{"noise_aug": 0.01, "encoder_depths": [4, 4, 4, 4], "text_encoder_causal": true, "text_encoder_width": 128, "batch_size": 256, "final_lr_fraction": 0.05}
Rows from block 3 of the text encoder of a small contrastive audio-text model, named by matrix and row number. Rows with one number belong to one neuron. Each number is 128 + 24 x the weight over its row's rms, rounded and kept within 0 to 255. All counts start at 0.
After each neuron's rows are labels from the 100 texts, of 14848, where the neuron reaches its highest value: "tokens" is the input token at the peak. Only what is clearly more common there than usual is listed. The data: drum patterns on synthesised drum kits.
# fc1: MLP up (text_encoder.blocks.3.mlp.fc1.weight, 512x128), inputs 0-127
# fc2: MLP down (text_encoder.blocks.3.mlp.fc2.weight, 128x512, transposed), outputs 0-127

fc1.218 [ 70 136 119 158 139 142 132 141 113 128 170 127 118 143 123 183 133 129 158 118 150 115 165 124 140 145 100 111 155 143 114 123 132 103 163 124 131 162 147 155 140 100 126 142 154 119 132  89 114 156 110 157 152 162 119 175 173 165 174 148  94 165 135 153 122 137 105 145 121 136 122 117 143 130 110 168 122  98 149 145  91 134 133 136 127 160 144 135  89 176 119 107 120 102 157  95 107 109 111  95 106 133  95  89 108 112 103 132 101  86  99 103  81 106 102 109 132 105 101  93  83 108 140 127 118 109 128 148]
fc2.218 [ 99 137 122 124 137 109 121 102 158 105  98  94 104 167 168  88 164 141 112 141 105 130 106 151 127  99 111 118 124 114 157 130 116 135 130 103  92 159 138 159 127 179 106 122 123 124 127 117 117 129 115 149 132  52  53  84 128 151 136 123 148 132 144 164 128 124 111  99 108 115 142 187 123 103 136  94 145 169 155 132 104 140 128 119 132 151 167 184 132 110 169 148 123 127 143 170 171 131 134 112 108 127 111 116  97 104 140 152 110 113 117 104 134 130 140 105 135 149 150 155  89 156 138 152 111 139 109 118]
tokens: "l"

fc1.410 [147 135 117 122 174 124 174 126 129 130 101 135 123 119 120 144  84 126 164 133 164 113 149 109  69  61 111 121 132 145  94 139 114 118 118 100 175 144 120 130 125 122 123 120 124 106 129 106 127 128 135 142 179 147 171 112 154 155 111 141  97 141 185 112 112 165 116  88 136 105 122  65 146 154 132 114 154 131 153 129 137 160 149 127 138 148 170 127 111 138 161 135 150 142 102 141 104 105 161 118 126 169  98 102 145 110 123 169 154 138 114 129 115  74 124  86 119 139  84 119 137 140 162 115 114 141 107 118]
fc2.410 [110 111 103 104 136 120  95 127 147 138 103 149 143 104 110 107 121 101 114  94 145  91 119  97 131 143  88 140 122  86 109 147 124 158 132 108 100 117 120 144 110  82 108 123 120 106 123 113 154 136 149 131 130 132 150 113 148 128  99 140 174 147 136 138 157 139 133 123  86 117 201  74 131 120 127 137 161 130 121 113 165 132 167 149 124 186 130 137 134 139  91 108 122 143 126 133  72 140 112 130 148 118 144  80 137 168 104 140 171 144 127 179 107 165 126 120 143 174 144 114 152 154 153 129 180 138 117  91]
tokens: "d"; "<end>"

fc1.242 [138 167 142 114 138 131 141 133 123 158 161 159 163 126 101 119 131 153 117 100 173 125 168 135 134 121 107 126 120 116 162 130 103 158 129 163 161 103 173 113 152 129 107 143 140 110 150 140 114 133 143 132 118 106 164 185  99 129 146  96 111  93 110  89 138 134 131 117 134 111 158 130 147 151  83 135 135 104 118 120 127 124 115 103 129 122 167 125 119 200 113 127 133 137 146 131 143 120  88 144  98 152 104 128 109 146  69  69 123 111  73 138 135 103 106  89  85 124 152 149  96 151 158 127 132 110 120  85]
fc2.242 [183 164  50 150  99 115 122 175 137 134 126 112 141 105 143 110  90 105 130 112 169 155 130 152 121 157 115 114 114 191 140 162 145 141  99 131 149 120 135 105 169 105 104 129 139 132 129 124 133 140 143 119 144 150 124 105  97 124 125 143 115 132 133 116 136 113 116 150 141 103 110 134  83 138 123 115 122 105 150 135  91 151 123  65 120 133 116  82 174 157 117 143 114 116 160 136 144 149 120 125 148 133 136 147 185 170 122 136  91 124 100 151 169 119 100 126 106 185 109 114 141 131 143  92 127 112 106 109]
tokens: "8"; "p"

fc1.323 [148 132 145 120 153 138 149 140 122 133 138 145 169 138  87 115 120 140 126 113 143 161 199 139 130 117  87 128 127 108 123 134 105 156 123 118 155 112 136  91 145 114 108 121 137 117 137 128 100 137 131 111 114  94 128 194  93 115 150 110 124  97 122  95 115 127 121 107 108 135 146 158 159 141  99 116 113 144 161 121 133  79  95  93 109 144 152 137 129 194 115 126 128 121 166 131 140 104  71 124 131 161 141 104 157 125  87  78 141 118  96 144 117 114  94  97 135 121 137 146 109 125 215 145 113 122 120 132]
fc2.323 [173 216  82 122  63  72  79 164 107 130 114 145 109  88 108 120 147 115 113  99 135 112 106 149 139 145 102 167 123 186 135 114 157 130 133  96 128 137 134 158 184 130 111 110 153 101 119 123 103 147 147 116 141 172 101 121 150 115 139 138 131 120 140 124 130  76 159 123 132  97 130  93 126 159 130 130 111 100 141 115 159 139 122  92 103 130 120 116 137 129  77 118 155 131 122 124 146 135 154 112 118 127 108 139 124 121 132 102 126  95 127 138 124 114 142 138 105 173 120 119 138 115 117 150 136 148 140  94]
tokens: "8"

fc1.253 [117 142 100 131 137 149  96 115 109 117 142 117 102 131 146 146 131 116 106 126 144 145 159 109 160 167 112 139 134 160 138 113  98 141 106 112 100 140  88 131 109 126 140 165 170 119 191 122 169 161  80 112 144 143 107 141 178 132 129 157  80 131  78 100 115 124 113 111 112 134 132 156 149 112 126 116 108 138 163 149  83 150 120 129 119 124 153 104 106 131 111 166 124 123 190 117 105 100  62 155 124 125 118 153 129 148 138 174 134 102 120 108 137 161  87  98 132 139 154 177 133 114 119 161 138 121 109 123]
fc2.253 [106 157 127 144 187 159  81 126 143 115 112 138 171 156 155 133 135 148 136 137 133 116 124 113 111 125  94 122 104  78 128 128 116 127 137 109 138 101  91 148 136 122 137 137 133  99 125 132 120 154 140 133 106 151  98 124 162 119 143 141  65 118 105 141 154 115 116 136 109 138 125 103 127 122 126 139 176 155 124 141  86 141 138 177 111 138 140 121 139 135 113 136 126  39 137 123  98  84 135  99 136  94 119 115 131 161 133 131 128 110 130  61 113 154 132 118 117 100 198 165 131  81 134 159 114 114 132 110]
tokens: "m"; "l"

fc1.237 [147 171 135 145 143 113 125 136 103 133 128 136 113 167 139 174 108 154 119  92 120 143 120 116 158 124 102 137 147 151 142  89 138  84 180 144 111 162 122 147 133 123 109 112 131 170 138 158 106 160 111  82  80 109  85 178 111  93 152 165 124 125 126 171  79 141 115 126 115 141 142 154 122 158 110 146 123 110 179 119 136 128 110 121 157 138  95 141 136 120 112 109 119 116 154  97 123 122 133  90 105 117 164 114  90  84 143 112 150 147 146 105 137 123 125 128  92 117 138 152 128  92 116 167 132  84 161 153]
fc2.237 [ 79 111 146  99 132 135  88 185 127 131 132 149 111 126 132 134 118 110 123 102 130 126 107 143 142 124 121 142 113 122 122 165 116 137 142 129 130 131 157 158 123 119 119 147 157 116  98 163 145 115 120 156 152 142 172 157 142  82  90 128 120 130 125 139 153 120 114 135 112 107 138 150 128  83 105 118 180 182 141 135 113 136 125 119 147 101 150 153 142 144  89 116  85 135 133  95 105 132 132 151 106 140 186 133 101 109 164 169 118 112 122  85 131  87 143 106 158 124 160 118  83 142  81 149 129 132 173  62]
tokens: ","; "6"; "<end>"

fc1.130 [ 90 124 178 129 158 121 150 129 134 125 152 160 188 117 144 103 132 153 105 161 126 130 137 103 101 116 110  84 172 125 116  93 121 117 122 163 152 146 107 124 116 135 143 170 145 116 118 111 156 120 131 120 137 115 156 119 116 172 117 126 120 122 104 119 154 106 156 126 117 139 167 147 143 131  95 120 139 129 142 150 151  98 174 164 142 163 162 125 127 152 128 154  66 145 141 149 116  84 124  94 121 118 117 161 108 118  93  91 135 111  41 107 119 117  74 102 107 140 102 126 149 138 121 121 129 154 127 134]
fc2.130 [ 46  76 182  93 179 158 105  96 110 108 130 149 116 111 129 128 138 112 121 124  79 106 170 131 139 143 161 124 152 124 135 139 135 102 130 150 121 136 167 125 132 120 155 122 117 137 145 119 104  89 167 146 131 142 180 160 127 144 140 103 162 129  83 131 145 141 156 121 163  97 132 104 112 146 121 132 119 144 131 131 143 138 126 192 132 117 139 115 117  84 172 123 138 123 124 127 136 132 144 157  78 123 139 147 133 124 106 124 128 158 162 121 175 112 102 110 142  72 146 129 140 139 103 132 125 106 139 145]
tokens: "b"

fc1.396 [126 170 136 125 129 142 137 125 114 147 146 135 133 148 108 162 148 162 126 117 175 144 139 151 140 142 102 155 111 156 107 137 147 153 138 126 148 159 112 159 155 136 125 121 123 142 129 165 120 171 109 152 137 107 115 191 136 130 173 115 128 113 144  81 157  90  95 161  96 110 140 127 150 118 112 104 112 103 125 115 140 103 111 131 125 125 157 161 126 179  99 150 111 111  98 141 125 147 113 139 104 126 109  90 109 122 124  78  97  77 114 119  75 106 153  65 143 150 117  74 114 106 148 165 118 132 104 116]
fc2.396 [155 103  88 153 112 140 139 104 134 151 104  89 118 119 110 123 119 126 172 125 132 176  73 149 110 144 153 132 132  83 116 138 147 114 148  74  93 154 112 114 100 139 137 147 105 124 114 106 138 127 118 152 112  90  76 118 123 144 138 135 152 122 140  82 145 145  87 121 139 137 118 131 148 128 112 147 134 179  91 158 122  78 125  93 105 124 137 172 136 100  76 121 152 128 129 108 135 163 121  80 122 125 151  86 128 115 193 134 146 143  99 129 106 125  99 117 114 147  84 111 119 100 115 112 112 134 139 128]
tokens: "b"

fc1.446 [134 135 122 136 129 116 107 110 119 153 122 124 165 120 110 127 100 130 159 121 189 146 193 134 133  93 108  84 135  97 107  98  90  95 134 131 139 137 165 117 123  89 167 105 143 137 127  86 129 120 125 121 162 130 115 157 102 129 133 160 109 134 130 137 121 129  99 149 124 137 150 120 146 115  99 130 135 156 146 107 106  89  93 121 121 171 145 151 119 174 147 163 124 113 123 155 131 121  81 116 164 156 135  91 178 120 104 150  87 110 124 117  82 159  86 142 136 102 106 159 113  78 157 140 115 125 147  97]
fc2.446 [162 123 159 150 137  79 117 102 126 155 131 134  99 121 109 117 149 128 159 123 148 155 123 136 111 134 141 106 164 183 130 155 118 146 153 120 123 164 162 130 126 105 124 142 119 140 104 169 103 150 151 112 137 136 119 161 104 129 139 117 121 107 153  86 102  96 140  79 183 140 141 120 130 156  90  75 119 160  94 165 185 129  93 120  66 121 124 134 128 112 113 113 126 110 106 158 146 143 123 124  58 124 110 112 113 136 102 138 139  99 163 177 145 110 120 138 101 131 147 137 125 127 122 152 164 127 130 101]
tokens: "l"

fc1.70 [ 71 156 124 179 127 150 146 155 153 167 152 121  87 161 159 133 100 164 137 124 151 141 182 109 102 109  87 129 135 120 110 116 115 107 118 130 124 135 142 101 111 101 133 148 143 113 150 113 125 148 145 132 144 151 132 147 127 126 139 129  91 129 105 129 110 105 109 119  93 125  91 126 134 130 172 186 131  98 127 143 111 140 146 119 111 154 170 139 119 191 123 126 128 106 163 149 123 117  86 114 130 168 111 133 151 140  98  98 143 138 121 114 134  97 104 154  78 141 138  81  93 143 126 116  90  79 115  93]
fc2.70 [128  99 143 184 122 100 157  96 128 150 139 137 142 153 124 137 154 119 118  89 102 159 178 167 146 125 155 146 137 160 136  89 125 116 151 154 101 144 156 123 135 136 145 120 119 152 106 120 140  99 134 125 113 134 165  93  70 146 132  96  69 118  94 131 162 135 157 156 180 178  82 148 152 124 103 106 103 120 141  99 134 103  68  95 113 105  94 106 103 116 136 147 141 153 113 160 135 122  97 127 152 128 111 140 125 136  94 155 142 143 144 118 146 139 152 150 164 136 131 126 141 108  99 123 102 116 126 116]
tokens: "b"

fc1.258 [153 123 151 128 169 114 181 144 149 142 152 144 168 114 124 155 138 151  93 126 106 121 131  92 117 120 123 123 140 118 118 123 113 122 129 155 140 146 115 114 105 127 142 131 120 117 123 137  98 130 128 111 123 102 158 128 105 141 113 157 151 131 100 102 146 133 164 109 127 112 143 119 149 160 155 120  93 131 143 144 156  70 156 162 144 136 190 123 138 133 106 130  33 153  98 125 116 131 131  77 121  96 107 145  94 123 110  89 109  69  64 126 131 110 115 100  85 112 116 133 136 106 104 112 138 149 157 135]
fc2.258 [ 95  80 160 132 131 133 137 110 152  92 107 137 132 153 175 142 152 104 170 110 141 147 166 103 112 110 145 135 168 145 139 146 152 152 101 163  88 141 129 147 109 117 125 110 132 135 106 113 121  77 132  95 136 146 199 136 140 123 125 149 163 133 123 138 112 133 133 148 130 103 125 145 100  91 119 133 103 132 126 148 110 131 154 111 158 126 115  87 134 136 141 128 122 130 129 133 117 144 126 142 124 111 120 156 138 181  88  99 146 148  92 165 186 111 132 132 112  78 194 143 109 134 122  67 100 108 127 146]
tokens: "<end>"; "b"

fc1.270 [119 146 142 133 156 118 125 144 183 178 119 152 138 122 117 109 131 118 126 106 129 113 104 114 143 108 105 150 160 155 130 122 146 161 162 193 129 154 149 120 135 123 135 139 127 152 136 146 158 110 142 145 113 138 154 132 153 133 166 103 116 155 113 120 140 132  92 158 137 133 161 144 119 115  72 143 163 140  85 107 153 156  90 152 132 137 123 165 119 137 133 144 164 118 169 114 112 139  86 145 143 130 102 123 119  96  94 100 122 133 114 137  81 125 124 131  89 116 120 104  75 135 115 144  84  80 112  53]
fc2.270 [109 139 110 153 129 113 107 114 127 108 127 124 148  68 116 141 142 109  77 167 185 131 198 118 143 155 134  98 144 122 109 106 124 134 118 150 131  95 114 134 113 119 120 135 128 103 122 114 158 155  95  97 158 129 109 121  92 115 125 111 128 135  70 113 120 121 125 118 155 156 134 134 166 191 116 121 207  89 121 121 101 109 128 108  77 113 142 118 132 134 159 133 134 113 115 118 139 125 115 112 123 102 138 136 136 132 124 151 118 181 131 160 173 125 109 144 148 162 184 137 156 110 129 122 108 140 109 118]
tokens: "d"; "e"; "l"

fc1.12 [130 143 147 135 144 116 112 122 127 130 151 143 152 135 138 125 123 146 115 123 148 132 196 130 106 129  78 124 160 105 154 107 125 165 134 132 165 118 125 107 156  92 100 121 160 156 142 122 125 136 141 133 119 116 130 198 118 115 168  87 104  84 115 117 136 142 114 148 136 119 126 141 132  94 116 139 107 107 141 116 150 105 127 105  98 167 171 136 133 188 131 119 122 130 153 150 140  96  82 129 108 141 123 101 109 105  63  78 122 124 114 131 125  86  99 125 101 131 132 131 101 137 205 148  90 116 109 114]
fc2.12 [142 179  72  83  76  98  92 176 139 124 117 133 111 103 136 136 119 102 104 117 170 100 137 141 158 141 170 129 109 182 118 151 113 141 135  91 132 136 145 130 161 146 110  95 123 116 141 113 132 136 106 129 110 143  78 126  71  85 111 126 129 148  99 131 149 111 118 130 135 108 117 133 118 103 113 119 132  93 167 113 128 120  98  81  90 122 121 123 145 112 110 139 134 138 167 134 138 173 111 137 107 103 113 150 139 100 101 120 144 139  96 122 142 140 104 161 140 162 141 159 117 134 185 146 113 159 101 119]
tokens: "8"

fc1.386 [101 128 131 110 119 133 199 122 108 146 158 156 137 135 115 166 168 129 115 109 104 145 133 101 127 131 120 131 151 159 124  94 179 139 140 144 122 166  86 169 126 131 122 149 165 130 131 149 128 163 114 132 135 140  93 148 116 104 172 179  94 130 116 129 132 144 124 146 102 149 134 138 110 110 123 111 138 155 136 172  96 149 179 149 117 156 152 114  99 145  97 126  95 101 162  79  83 112  92 111 116 122 132 120 142  95 120 144 128  86 101  84 106 139 109 119 109 136 129 136  94 118 161 139  94 125  83 122]
fc2.386 [107  83 122 132 134 194 164 139 160  69 112 120 129 130 160 116 159 140  98 155  83 121  87  81 152 124 158 132 139 155 139 136 104 128 133 106 135 137 119 125 101 127 126 128 147 135 129 108 142  83 120 110 123 108 116 141 146 115 115 113  58 130  70 120 118 136 125 117  88 123 129 112 169 126 131 152 135 163 127 136 101 165 118 122 106 138 115 141 138 135 139 159 150 153  79 133 113 106 147 131 158 130 138 103 132 115 140 108 139 158 110 133  92 126 188 118 154 149 129 192 136 114 148 151  97 146 138  90]
tokens: "b"

fc1.146 [137 168  91 136 163 142 157 172 161 133 146 168 141 144 127 126 118 159 151 100 129 107 135  87 123 119 123 130 142 130 108 126 156 120 185 174  94 174 103 122 178 109 136 133 141 139 135 122  94 126 163 115 117 164 151 124 143 132 145 136 135 149 133 113 154 103 114 112  96 154 136 110  83  99 136 146 125 128 122 144  58 113 124 122 164 146 142 106 114 145 113 131 144 136 115  44 117 156 126 102  80 143 114 135 167 142 133 104 133  81 109 127 126  95 145 113 109 106 129 161 113 113 151 107 116 138  98 133]
fc2.146 [138 119 133 129 164 123 146 107 119 133 102 111 139 165 159 167 144 155 145 130 133 128 122 164 130 104 140 157 128 104 108 143 122 112 144 116 123  87 117 115 119 123 122 176 123 131 113 122 111 124 186 145 139 144 105 101  91 120  94 150 175 100 144  99 113  99 153 126 134  95 124 138 109 101 111 139 148 137 128 144 105 142  80  99 147 115 110  82 120 103 139 105 152 131 118 153 147 116 141 116 119 134 137 157 118 172 143  96 155  69 147 105 176 125 113 178 136 140 186 115  89 135 101 121 147 122 125 207]
tokens: ","; "<end>"; "r"

fc1.503 [ 82  97 116 156 165 167 125 148 138 106 132 155 152 181 112 106 163 163 114 139 121 103 129 117 116 128 120 116 150 151 104 131 145 131 139 185 118 124 145 114 132 116 125 144 116 115 139 123 163 135 107 172 111  98 132 138 147 151 135 130 118 117  96 119 159 122 183 113 125 116 123 121 151 158 133 136 110  79 139 101 109 124 158 168  88 122 220 131 134 141 111 119 136 113 102 147 129 138 148 145 128 157  81 158 100 119 128  89 121 115 105 138 128 117  61 163  99 128 126 135 123 121 102 115  98 114 138  85]
fc2.503 [137 126 150 126 127 106 145 157 136 176 151 133 144  91 130 132 108 113 144  88 128 119 142 143  93 115 116 137 216 117 107 122 101 147 109  98 105 132 129 113 105  95 158 131 157 119 130  74  88 126 106 114  82 134 155 170 143 131 122 135 145 145 121 123 107 139 119 153 159 144 106 143 129 149 144 146 162 164 105 175 134 163  92 101 114  75 129 150 101 126 177 123 115 188 158 143 117 139 148 140 138 131 118 141 122 121 126 148 139 112 153 164 171 132 113 159 111  77 135 102 150 113 121 139 106 134 118 109]
tokens: "t"

fc1.354 [138 166 117 121 131 120 112 151 125 102 145 136 134 101 159 144 134 108 162 102 167 148 145 138 134 131 128 151 199 128 123 108 102 143 113 134  95 118 119 166 123 127 113  82 129 120 125 144 116 120 120 117 102 111 145 135 186 101 112 132 126 156 116 150  80 160 103 116 150 145  85 126 150 148 148 182  93 117 124 158 102 116 151 120 110 136 182 118 110 127 133 180 129 149 167 142  99 126 135 117 113 103 105 138  79 128  79 143 113 122 128 134 150 156 103 105 110  92 155 101 153  76  94  99 133 116 151 105]
fc2.354 [110  59 139  87 112 140  73 142 155 118 145 142 159  99 182 117 121 138 192 124 163 139 112  83 144 149 182 114 141  82 132 112 146 140 104 129 142 105 143 182 138 140 139 138 148 149 156 163 102  96 131 117 109 131 129 122 113 113 144 109 144 137  98 114 124 144 126 108 157 140 130 135 144 141  94 130 101 117 128 104  93 123 172  82 155 150 136  65 122 125 120 118 105 123 130 141 130 133 135 177 130 142 127 134 160 100 135 137 141 156  89 123 123 135 134 157 123 125 149 126 106 172 132 108  96 148 126 156]
tokens: "<end>"; "r"

fc1.473 [125 131 104 145 144 103 124 100 119 126 136 145 138 153 163 124 113 130 128 139 103 135 169 106 153 153  84 116 152 175 122  92 121 162 113 108 111 122 124 132 111  71 122 142 146 138 185 129 149 166  76 125 125 128 106 106 179 121 118 154 103 133 121 176 101 121  80 102 125 145 142 170 159 131 138 116 114 145 159 136 111 168 134 140 138 134 129 117  87 120 164 163 125 123 160 123 116  87  69 163  97 111 107 134  96 143 112 153 126  77 137 106 142 140  81 101 125 118 139 138 128 127 154 127 105  89 126 142]
fc2.473 [109 131  78 180 172 139  48 136 166 145 130 157 147 141 148 119 105 158 150  97 101 157 135 109 135 135 115 151 129  88 140  93 118 113 124 111 153 132  93  99 140 133 121 148 109 140 133 120 152 114 120 139 128 139 109 104 119 159 137 135  95 120 116 139 164 117 119 127 123 130 113 118 124 112 141  96 185 159 129 153 110 105 133 150 147 116 124 117 152 108 135 130 134 108 118 125 127  97 126 128 132 115 137  89 142 176 137 154 134 139 128  70 179 119 122 132 148  68 203 156 111 132 174 150 134 141 150 128]
tokens: "m"

fc1.52 [ 57 150 122 128 123 175 141 138 132 146 163 120 121 147 163 130  99 116 149 148 136 162 191 114 124 138  81 121 180 109 101 123 109 146 123 127 135 122 130 133 106  83 140 147 156 119 117 137 157 134 136 148 149 133 132 146 137 139 143 111 121 122  94 142  85 108 117 149  88 129 120 150 110  97 150 146 129  83 107 155 117 119 141 131 121 186 158 147 121 165 152 139 110 123 185 141 121  97 113  98 126 171 121 121 152 127 100 138 133 147  94 146 101 102 113 132 121 134  81 116  84 123 154 141  71 118 106 110]
fc2.52 [100 127 114 161 112  92 102 100 104 134 112 120 104 150 117 138 138 138 162 123 129 141 141 106 106 124 143 116  96 153 132 113 124 139 158 134 145 133 107 104 105 110 129 110 113 113 129 103 153 133 104 133 174 160 109  82  61 142 154  89  81 117 134 120 139 147 128 118 143 117  86 128 124 119  88 134 141  98 161 147 155 151  99  89  79 119  66 124 124 114 174 116 117 150 114 123 168 114 122 159 136  86 104 175 159 118 103 160 136 179 120 128 152  91 134 100 169 116 106 174 120 131 119 127 108 131 131 134]
tokens: "b"

fc1.72 [100 124 154 149 157 149 147 151 124 128 159 156 143 148 125 117 158 148 112 127 140 115 133 109 121 118 111 119 149 125 108 129 136 149 112 167 120 110 132 133 107  85 114 124 115 113 108 145 174 119 116 146 103  94 149 144 127 156 137 125 107 111  75 105 156 151 187 144 100 103 135 121 148 154 127 147 114  83 136 129 138 108 168 182  84 118 229 137 130 136 117 129 129 119 101 145 129 124 145 137 128 153  77 137 107 128 109  79 127 118 111 130 128 121  70 152 138 139 137 118  96  99 102 114  90 108 125  81]
fc2.72 [124 111 157 120 111  83 123 146 138 151 143 120 182 110 100 123 110 119 142 112 118 125 152 159 111 139 132 130 182 100 131 137 108 155 115  90 121 101 112  86 119  97 115 136 121 128 126  95  96 122 130 115 141 157 147 164 115 123 152 117 149 163 119  79 112 143 117 118 161 148 140 143 120 141 142 147 162 154 130 122 146 152  76  83  89  89 146 119 143 129 169 137 145 182 127 139 141 156 139 170 157 127 117 172 152 148 125 133 133 144 129 169 175 147  90 156  91  82 156 134 135 104 152 130 119 140 173 107]
tokens: "t"

fc1.185 [133 129 130 125 106 121 127 153 146 146  96 113 161 138 155 173 107 135 135 142 150 101 115  88  85  73 100 110 121 162 131 133 147 114 157 141 156 150 159 140 181 131 128 165 115 156 169 135 112 118 132 143 156 128 126 127 157 163 118 185  95 110 163 102 147 131  97 120 125 142 128 122 134 100 143 148 132 114 127 132 125 173  80 115 173 195 141 110 106  98 120 139 113 125  95 120  92 125 156 143 112 103 123 117 129 124 142  81 111 108 138 122 138 159 116 133 123 101 129 124  96  93 119  81  92  90  92 134]
fc2.185 [147 105 118 165 137 151 128 119 128 105 137 140 144 117 117 121  99 125 139 102 121 104  64 156 156 153 130 129 150 154 134 127 149 140 142 157 129 140 140 128 150 162 121 136 128 152 173 134 101 150 160 129 132 147  92 131 139 142 115 101 136 117 129 148 159 100 152 148 132 142 139 135  95  88 132 131  69 114 126 100  96 156 116 136 207 138 121 100 130 131  75 109 125 135 132 156 118 121 122 182 130 168  91 130 102 143 175 109 101  75 118 158 144 155 185 152 133 165  95 135 122 151 137 117 123 127  90 149]
tokens: "<end>"

fc1.479 [108 147 161 113 177 135 142 137 125 148 160 127 179 143 135 132 169 125 120 149 109 112 118 113 119 113 112  89 149 147 117 106 133 119 139 158 102 142 129 160 114 123 131 155 113 155 112 146 161  99 134 119 137 151 145 116 138 177 138 140 128 109 122 130 143 111 149 125 113 138 161 116 122  84  71 162 144 138 159 115 157 131 138 172 178 150 151 122 145 132 109 121  85 129 100 131 121 102 113 105 116 116 125 152  91 122 122  82 124  68  39 124  74 102  87 116 120  96 100 139 109 129 116 141 109 123 121 123]
fc2.479 [113  95 129 134 182 153 118  98  97 164 123  99 120  86  91 154 107 136 112 139 115 136 170 118 128 114 166 113 154 115 108 135 140 132  89 161 126 154 159 129 128 128 112  98 113 135 120 117 126 118  79  89 107 109 123 130 121 157 160 186 136 113 124 125  99 142 159 113 120 106 143 119 166 155  89  98 100 104 165 138 132  87 188 146 107 148  86 151 129 107 147  98 137 128  84 137 129 117 122 115 122 117 156 112 136 127 106 147 129 187 104 149 149 140 121 130 135 109 125 153 110 154 170  93 153 108 138  89]
tokens: "b"

fc1.417 [118 171 130 169 113 150 137  93 118 134 121 111  96 140 137 133 160 153 120 149 137 104 161 110 124 134  76 138 150 133 129  89 139 128 123  72 147 113 159 176 136 119 201 141 122 130 116 121 154 130  94 149 147 121 101 119 131 171 139 134  87 105 136 143 124 128 130  84 117 143 122 120 146 131 146 162 160  96 161 137 142 141 142 155 118 137 156 115 107 133 145 110 115  80 100 156  90 107 151 103 123 174 132 106 115 116 109 114  79 112 136 147 121 149  97 148 135 154 108 124  81  88 104 133  99  75 130 102]
fc2.417 [163 155 110 181 117 153 163 157 127 131  96 150 113 144 167  89 137 113 169 165 122 133  73 116 102  99  69 175  84 153 124 127 104 167 155 108 140 160 125 155 137 122 138 135 138 133 122 124  91 162 133 141 113 121 157  94 113 140 131 121 107 106 144  96 138 114 155 150 123 122 123 122 140 136 141 145 166 111 137 133 143 186 101 157 159 131 124  94  90 124 136 137 132 136 131 142 134 132 137 134 151 118 103 147 129 126 140 145 129 106 164 175 155 142 117 147 147 158 123  59 134 140 119 133  74  96 126 138]
tokens: "t"; "e"; "<end>"

fc1.95 [124 147 138 118 148 107 136 140 100 129 155 145 157 130  97 119 142 171 122 104 160 141 174 144 122 122 109 132 131 116 162 132 114 163 138 153 168 126 137 126 155 117 108 113 157 137 154 159 116 143 145 124 121 106 132 195 100 105 162 114 128  95 119 103 135 122 147 128 126 127 127 164 136 142 106 137 105 107 164 124 133  82 139  98 109 152 149 115 114 189 104 119 112 115 140 129 143 110  64 125 116 144 131 114 127 149  61  83 129 115  89 137 117 117 109 101  91 132 147 145 103 147 221 137 141 128 124 138]
fc2.95 [204 195  25 128  72 106 102 147 144 147 131 128 118 111 102 134 110 133 113  86 176 121 111 134 119 146 113 154 108 209 133 127 119 140 134 103 129 133 129 117 155 141 131 105 136  86 123 128 133 152 109 138 140 146 108 121 103 116 127 131 100 147 131 140 133 120 125 113 133 110  95 127 114 133 151 101 102  91 143 132 108 106 110  81 104 124 134  97 134 136  64 145 118 139 143 124 132 178 100 116 132 117 115 137 128 126 154 131 130 122 123 126 144 123 136 130 113 179 122 125 120 101 140 106 134 121 128 115]
tokens: "8"; "b"

fc1.50 [140 145 131 113 138 127 125 155 110 139 146 164 150 145 115 139 140 189 105 108 165 122 150 144 136 123 107 123 113 133 163  98 108 133 115 169 150 156 114 119 175 139 116 112 118 139 141 154 117 150 124 130 121 102 120 171 110 122 190 104 110  97 134  92 169 106 121 131  95 141 166 145 143 141  96  90 130 128 142 124 146  95 131 106 121 130 166 145 109 186  86 165 127 121 112 133 137 122 117 139  98 107 114 121 122 124  85  68 123  81 135 118  93 121 106  83 117 187 144 110 111 131 174 164 137 138 129 116]
fc2.50 [189 136  75 146  94 129 158 146 129 146 119 111  84  96 129 152  95 115 173  81 146 127  78 119 122 132 118 131 131 112 153 142 167  79 136 104 101 157 138 133 134 124  95 151 101 129 138 128 101 173 118 154 127 142  99  95 115 138 118 133 160 112 182 109 134 129 115 106 140 122 116 100 141 155 120 115 111 129 112 132 152  82 126 106 117 134 116 124 164  99  59 134 126 124 128 132 124 157 105  98 118 141 139 131 135 146 157 124 134 107 123 140 127 126 113 122 113 191  78  77 122 125 103  86 145 125 124 109]
tokens: "b"; "p"